python train.py --image_size=64 --mlp_ratio=2 --inner_norm=false --patch_size=[4, 4] --conv_stem=true --num_labels=18 --grad_clip=5.0 --warmup_steps=650
Rows from block 2 of a small multi-label image tagger, named by matrix and row number. Rows with one number belong to one neuron. Each number is 128 + 24 x the weight over its row's rms, rounded and kept within 0 to 255. All counts start at 0. Numbers have three digits each. After the name is the row's rms in percent of the matrix's.
After each neuron's rows are labels from the 100 images, of 14976, where the neuron reaches its largest size: "top examples" is what is common among them; "peak on" is the class under the peak. Only what is clearly more common there than usual is listed. The data: rendered roads seen from a driver's seat, with toy cars, trees and houses. In brackets: how many of the 100, against the usual share in percent.
# gate: MLP gate (model.blocks.2.mlp.gate.weight, 384x192), inputs 0-95
# fc1: MLP up (model.blocks.2.mlp.fc1.weight, 384x192), inputs 0-95
# fc2: MLP down (model.blocks.2.mlp.fc2.weight, 192x384, transposed), outputs 0-95

gate.335 116:117109158128143139101173096108132057138162123134144127060064142127117145129126173112114145167106125130120150148133108132173120113151115084158143117132167146149138114099119113125078165116134107114151114175126157160178112145117130100147106122123107167133155107143133087133126152162148127119
fc1.335 115:144132157130160109173096131152119109113095121152188141146089147152088123104123148108136104134131133091157085140091154157118182138132110162159112132117118094122105117112147132132152132157135153121080114132113144122084148147152140138092113113144128123126095131122119109120122080119152115088
fc2.335 120:129132147142123121169144132128106083084131160141138124145093136130098123108125153112135142094129162146158112131140104133137114116150106094163129096127107138123128110131155101140111121064147162180143163127087130135147141115111123133088122127127106117113175116151159135114083143153128138091
top examples: tree (69 vs 29.5)
peak on: truck (49 vs 4.5); house (26 vs 1.8)

gate.51 063:122059165130157145162114119181154136143136155167129106143097156108132102093153113174121153112123110128102117141146090130152100150088144122126102127155131079113145140143143114141102093106161112142118104146089155142141132138126134178132101133135121137121134145190142118128142107125100120097
fc1.51 069:152118105112107147113093123163070151114134126082166112166118101128127133101133145141105126116121150148135142065081162124139101119151139134165109127173164141125106092111137074107088185175153140129097115147101093141132108115152138154148153182101149156145137143115098116133135152111150129113
fc2.51 074:168117109082137142142145139162120127094124115120121115140082128094150123081121160140133097131121126166160130080089138134114128153100152163098130138130135103105133091117113123128129137133167118168129107148097081111175103127133107177151129144123135144141178168070148152116139157120146119144
top examples: snowy verge (86 vs 34); tree (76 vs 29.5); crossing stripes (60 vs 25.2); dashed white line (56 vs 25.6)
peak on: dog (26 vs 0.2)

gate.172 094:140121160126149152099147139111097089134122161142145105147107125147103169099149095105138132154072145162108151115151129154116114153136117159150136136131122159147141146161126093134164093119111130098106138138120088146150162127144120168145140173145102117130159120101133113113133174155125135092
fc1.172 095:124102107081120138112156141160124122085094148120139141112130150131080112126096109149125114139103153111156115137115177116110118126104082144143130130102091121150116102157132157081131135127119172123125095179122099133135107133139152132129113153127112147102097131164125149133124176106113143171
fc2.172 095:139118119135116137134145122112125140120096152155077161145150119083120108145097149173129116145151143122112123132094168125117122133090086128079063121167129128080079154161108114130152139149101106147140141132159135150155109107095110094074100110065188132135146142086154122137116140135137112162
top examples: lamp (94 vs 29.8)
peak on: verge (55 vs 16.3)

gate.80 111:138106094137158085123135115122134140152113116101129154135132108084115156151105129115141142155098110131107133162122151123139112136148121163156134087103156149134090129130121155139145151125083113160119090164152141078130075112094081107117132147106128103132089138134149140121110116124118139144
fc1.80 114:176110126148189105109153097132137108135110109102120097179102141087116140118121126111135155134143131145122108142129152089142146121134089139124092084120158152135104156139136171160134142140095099106154082105158121120094116085141129132141133125103139087134103120114154145152121148113132173150
fc2.80 108:130102112114134152123122112138114163133134077111125123147162148152120106125150153121161134110149138148113123112122131149083131126111107112077110125122095149177124126086153115120098100126122134107184149095112126112140126126120124131128098091140113137169108081185092140124156165130148123113
top examples: snowy verge (74 vs 34)
peak on: verge (72 vs 16.3)

gate.229 081:119102136138122114119125096127112142118138128118176129097103117112097142148121127097129119115154093189111117116155141154127129095139080156156152182117154094111140125123173141130106106137088116141097152131162148122164153127154123163148118135101129154131117093125142041096128153107104131157
fc1.229 096:114154110094130093131161143145138119092099201130089128138125101105104171138121130124121144105159151124093137163118143129126149129111131132147113109111115103147121135154117128137150134133132115142133102189128159112130103158173135154078124123142152124098123124176146073115114098128099125130
fc2.229 098:140129175073096141118112126128155106123089119147126132114131071119135130125114168147103136145130106128085150155119165131109150091157090111104120130142133085115131181127123105104156162103140110108128074140134145140135111160149120144076139091117155147160127104134159087097130143125098126129
top examples: lamp (76 vs 29.8); tree (67 vs 29.5)
peak on: car (28 vs 2.5)

gate.334 098:109183115122100078129142126084126150137108164139126121082100139098098179107118118142152127115136119122103140135152092112114089130144121173103097155137090112109127076084116146126087144146146104164133140168082162089137072122103137133144096133154135135141115143140149161120128128108121135113
fc1.334 104:143126113137159165161129146119154124115102123107128130130105126109122103135106118111121144110130158181113138113115172139153157133129154113139127146134141132127110173158140189121190121199151111112151122113119128122139139155169128068144166104129102133128138118136083131136152133139128070122
fc2.334 097:116142160113107126106156175102129129104138135118099149108118118144108141111156141136149109167110122135176166144104106108104201134158134148090132101088157143122119180118127166138134117167123133141123075140102135112117156179158162061119154119128136159154113125136123114090131127104139113117
top examples: lamp (100 vs 29.8)
peak on: lamp (36 vs 0.5)

gate.338 074:140156119108145117102137158120120137143126141109136108110122120127114133118155140110123127090158109141106152072091124109139107138111125135125136190118104113097114107108095106149090186153153131152120105143139156097093137149164096191118097133140134143132149142127156091112155141156126127123
fc1.338 077:164122106169120168145085077128103099141133121114129120138123161131070111098131152088177171102127099121095128123132068174154117081153113096108129116103147109104163145128100138128119080124144105137126118164140150118133123105150143135094152117142103146111114161110135158141161125127125094120
fc2.338 084:178088101115112145112145094172146094140119140117092109164110171106120107078161128121134159116110089114120099117133102134131089102125128113124148142114146120143165175149117161119142105101095124129112093144147168098113154059141126129141116125179109182151114171152141161159128128120144124133
top examples: tree (99 vs 29.5); bends left (74 vs 34)
peak on: truck (32 vs 4.5); tree (28 vs 1.3)

gate.177 132:111097147131097106120115159114119102101140094153112155128115135124086172164096127094144142123108119189117123141086142147128143143117139153138152145093152112166156119122104103134121125098125171119093135107080130119164099156142151120149078126121108151102120111114134119167119109127158128100
fc1.177 115:168150132107094117126162135157097115108125170144096116081153095127154136094098147101110132163116145168107117125133126138106163132120152131092124154118171131131127127141179126132151134107144108114147148151086105108105156131142127099107126086143144111135129135116169139116132107131102144114
fc2.177 107:105150107146162111139136138154117140095088150132096169127087160176111153128131126124164152122105163114118148123133140125143112121131107102161102093111171121125156120130108138063147128108120084117115121131149131151135105102169160091102126159103108153147125149141163125127144099116128155099
top examples: sandy verge (65 vs 33.2); bends right (63 vs 33.1)
peak on: verge (36 vs 16.3)

gate.277 133:127180119118125119130113163107112143135141109150135113090110129097179145110105130095142131136091145127134111127153129115135132116143120186124103147108087141113165115077107136125115132105169091104129134136124080097156113139107144128144095153131141107119150096138105122080142119121126088143
fc1.277 125:141170106103139127155144195150128160151125159146127087149142149119155154111147116117185157169120127112103130112158081109116113120107102168097127152135091086129156123089099136129102124104131107088145161134106150064134146118095161107143161121139117112130139149144151138117118096141124107095
fc2.277 133:133111123136095106104163123143146134146101121129104131138149103124139129122126105111186153166132142083099174109134120145128138147087121131154157084121125085143137153053138115145117148139148089166126154153134149122085093117124168128128127124127158100096163131147102140126146157167099143120
top examples: lamp (99 vs 29.8)
peak on: verge (43 vs 16.3); lamp (27 vs 0.5)

gate.136 075:104128094120155130156172142111134157128113118108109126099131115170121181097109141109147121129116201122106126109131137152121149124178121119099109089137086124105162126094130146117087126167150153093147151138133127126117118110114130185133117095126110140140113168141087142131131112132171101160
fc1.136 091:078135077141103155168172119106119162130112131156128143110113131111130162127088158179148110095091120097080113147128085123111144127108108186097099152110155113081135111129106125098081154124136137113156126140129161104147081105139141157115103124121130109142132141151128109106130106156077090142
fc2.136 089:120143121125123116133138158110126114155112093097114146146135169153145118166098131153135104142137150155135079130153104134122111181119101140167100140127120129139134121075103114158088129097146139126117143135116158139136129105171151159130167128143167135110120172169132148155122120142116112100
top examples: lamp (89 vs 29.8)
peak on: lamp (27 vs 0.5)

gate.361 063:130133134111105155123101079124122133149142146116184139099135127145118066169098084142124102112148128131134107105147141128139125113123130147148125098157123137152144142155134123117093145092128132105138138109092081129139162136166099131149158156149121130187111118147178134120100083070122129108
fc1.361 082:130135144097118103094139127129119150107118119113098179111143102151149115166118147118154119106124131175162121130068125139150118125129167143113143103139112126111114087106149139152146130111158131140147104078119141164137146168124109178121142130187166132134145119153109095149109111092143092157
fc2.361 080:135144132113072119097113135131140115103115116087086159097169084184118123108121129125122166066128151181145117137132126141161122106102179146165156111137105102116091111162125111104079140109142094114121131110097143189144187142134139139115127109199110129137128126128131098123180109136125119135
top examples: sandy verge (77 vs 33.2); house (71 vs 31.6); barrel (60 vs 29.7); vehicles: zero (30 vs 12.5)
peak on: road (69 vs 34.3)

gate.225 127:094112121142102176122145109120117132127145107135158143116137179100100147067139095151158148112059125127149129151118154140123095117074132152077117132087110170117106102073177111133130113173083105107130095131119089103154125175155124105119134154125088134128137106126127115132121119116116146107
fc1.225 114:124124110117095078099095150132156147152125167140114111131137092129146099164121155135126093145168124110072111114152070104150157153137144119191103094152139085131181094149085142121136122103121136112127178128096148184114136124110097126096146079136155122124115139119129156117112150125129110148
fc2.225 117:163134145147123135105131113166111173103137144093169146118137122120078135099115155108134127140091124143151145117112138166130137145127122162118146122140117119133098129156113075176145126119142109128111130149126092121113149122086162116148139075116081137122132096112127166102144133097140128144
top examples: truck (100 vs 54.9); vehicles: two (73 vs 41.9)
peak on: truck (94 vs 4.5)

gate.319 101:125112148173142111146122120121121126103127127134158144115133098136146194149151102117144142108092119181122162140149120119171172086115110106147093119120140167175137118106150151151119176181133094118091115169115095105157125146142182115102053135132106119109094140109135118157102148147121085089
fc1.319 099:092136120146144175160154114118156123112096108132144113196112133134160098151131147131132124161128163134129161130117094102160109148121114112115130117137103118140110125135143098178123143133135172083120168152097139133108148136208161148126152107151106127093093133162136092111144127153145138119
fc2.319 107:104131111115139143133161107152150117066106148135187148108136146134140090092129134148161119141160194118131152154109137149156098144073155150107134081159105154152172157148109133116165094138146184157102144123118103131099127142142132112126113087141094103114130144123130117142163136116099138144
top examples: truck (94 vs 54.9); vehicles: two (83 vs 41.9); crossing stripes (70 vs 25.2); double yellow line (62 vs 24.3)
peak on: truck (32 vs 4.5)

gate.27 113:130109140117134119126133140107137131129175097109150118080123164105122167153122148105133119139154084156111094140108175119142153120103146135153157116147105146121129092161115121150086189122144135154103123147142132083083121123115099155139065101116114138133140101132145123126115142136116097122
fc1.27 097:139095072146164148111081100178098135150144133149137076129117145101108086092100131160143116107172109102168106141165138152144104077097145077098123137121157119136128180174110110126129135118133148134125131132128147110155107105091126134118114180119164158146153105125159095143132120105159134111
fc2.27 106:169091138147138099113110114094113128147166131147131129119179143101130102123135154113145167135133090117101136118126141106136102111116098141111139152162149116134126159135130162105134122103119129130142085150115075136138113099111118131140123117104125123170156105173123121156141123111188101108
top examples: tree (97 vs 29.5)
peak on: tree (87 vs 1.3)

gate.179 124:161124081140136151116150115144167098102125127096170153105116159121103120131158124129138119195139128162152115180091137104143128073138129101123134116143135131091141105114114151109141140078154152098130101180136108112141103160080169103141104135114169101139135124111129129192140127129130129092
fc1.179 107:152110092154109132131142124135149113117159120099156143124170100110128100164125111114121113136132128131171118176109138082134128100152128113136116132140148143117131086130108125117135150079169133108126139119154127113123117151084136113146143115127173125116091124144139163150115063151088097074
fc2.179 114:149136168128161137117113084171167097147137143122155096116148095132177102150140127118159127130122133155162132103132107144141123140137148122119142128116124112125142118116113131130124112108171116117095135152109142122148152152097112116144168089120169108061129137159135138154122086147093096086
top examples: tree (97 vs 29.5)
peak on: tree (53 vs 1.3)

gate.170 086:159136099143105178135139118117107127088053152136168125145111103117104140157107136148171184158149107155132144097115147146102108108153140129113126168135112142107135140096153154092113127132109128135118143149137112166153108123158094129133138089123146156166153153139080108094118152110137152163
fc1.170 091:154141119123107107163106130091180163148144099092094085102118134120150103168124107166112111151151134107170151149109137115143105145096121127120107105123155141087110059124114175157116095126089161131108097138127102156135135118115101142131117114087164155162133136151140163116119132145117145141
fc2.170 089:109153149083103139134124147109091134094135123136135144167122112120101136144152137120107117127152137108173136184131137168132118142119128117098126130145136134132116091116135135121148124103118114172117117158161119156153135092159087117132144107102175188088115115144102118099118135150108157133
top examples: snowy verge (95 vs 34); dog (84 vs 27.6)
peak on: verge (96 vs 16.3)

gate.357 102:100081172156114125109168145099112152147111122122136132108099101106130136102132151129117109159140124100151103131182136122157109113144161104187152132086153087115094132164143093132137128164107137087103110146092072102151090131132142146151103158109141094111151080161142157153139126086144134151
fc1.357 106:156140129132159077082124157105093148095120145122165168095137115096121100124115148122158089148112102119136100128158087131120144112121117091114105132149137123079133143135155159151140138133139119115162113165147106126148124145109106127120124122153103123104154148149132147141116095117149098139
fc2.357 117:130115154163119164087130150111095136126162072109153161105094142140170083139149131102152099146135134109158129112134137137146114122145130142164123115134198102103128139139110088138121127150088135096115122168115132099131111161129126174149103126102141131130123123159089134161156133160171119112
top examples: tree (80 vs 29.5); lamp (74 vs 29.8); bends left (65 vs 34)
peak on: lamp (29 vs 0.5)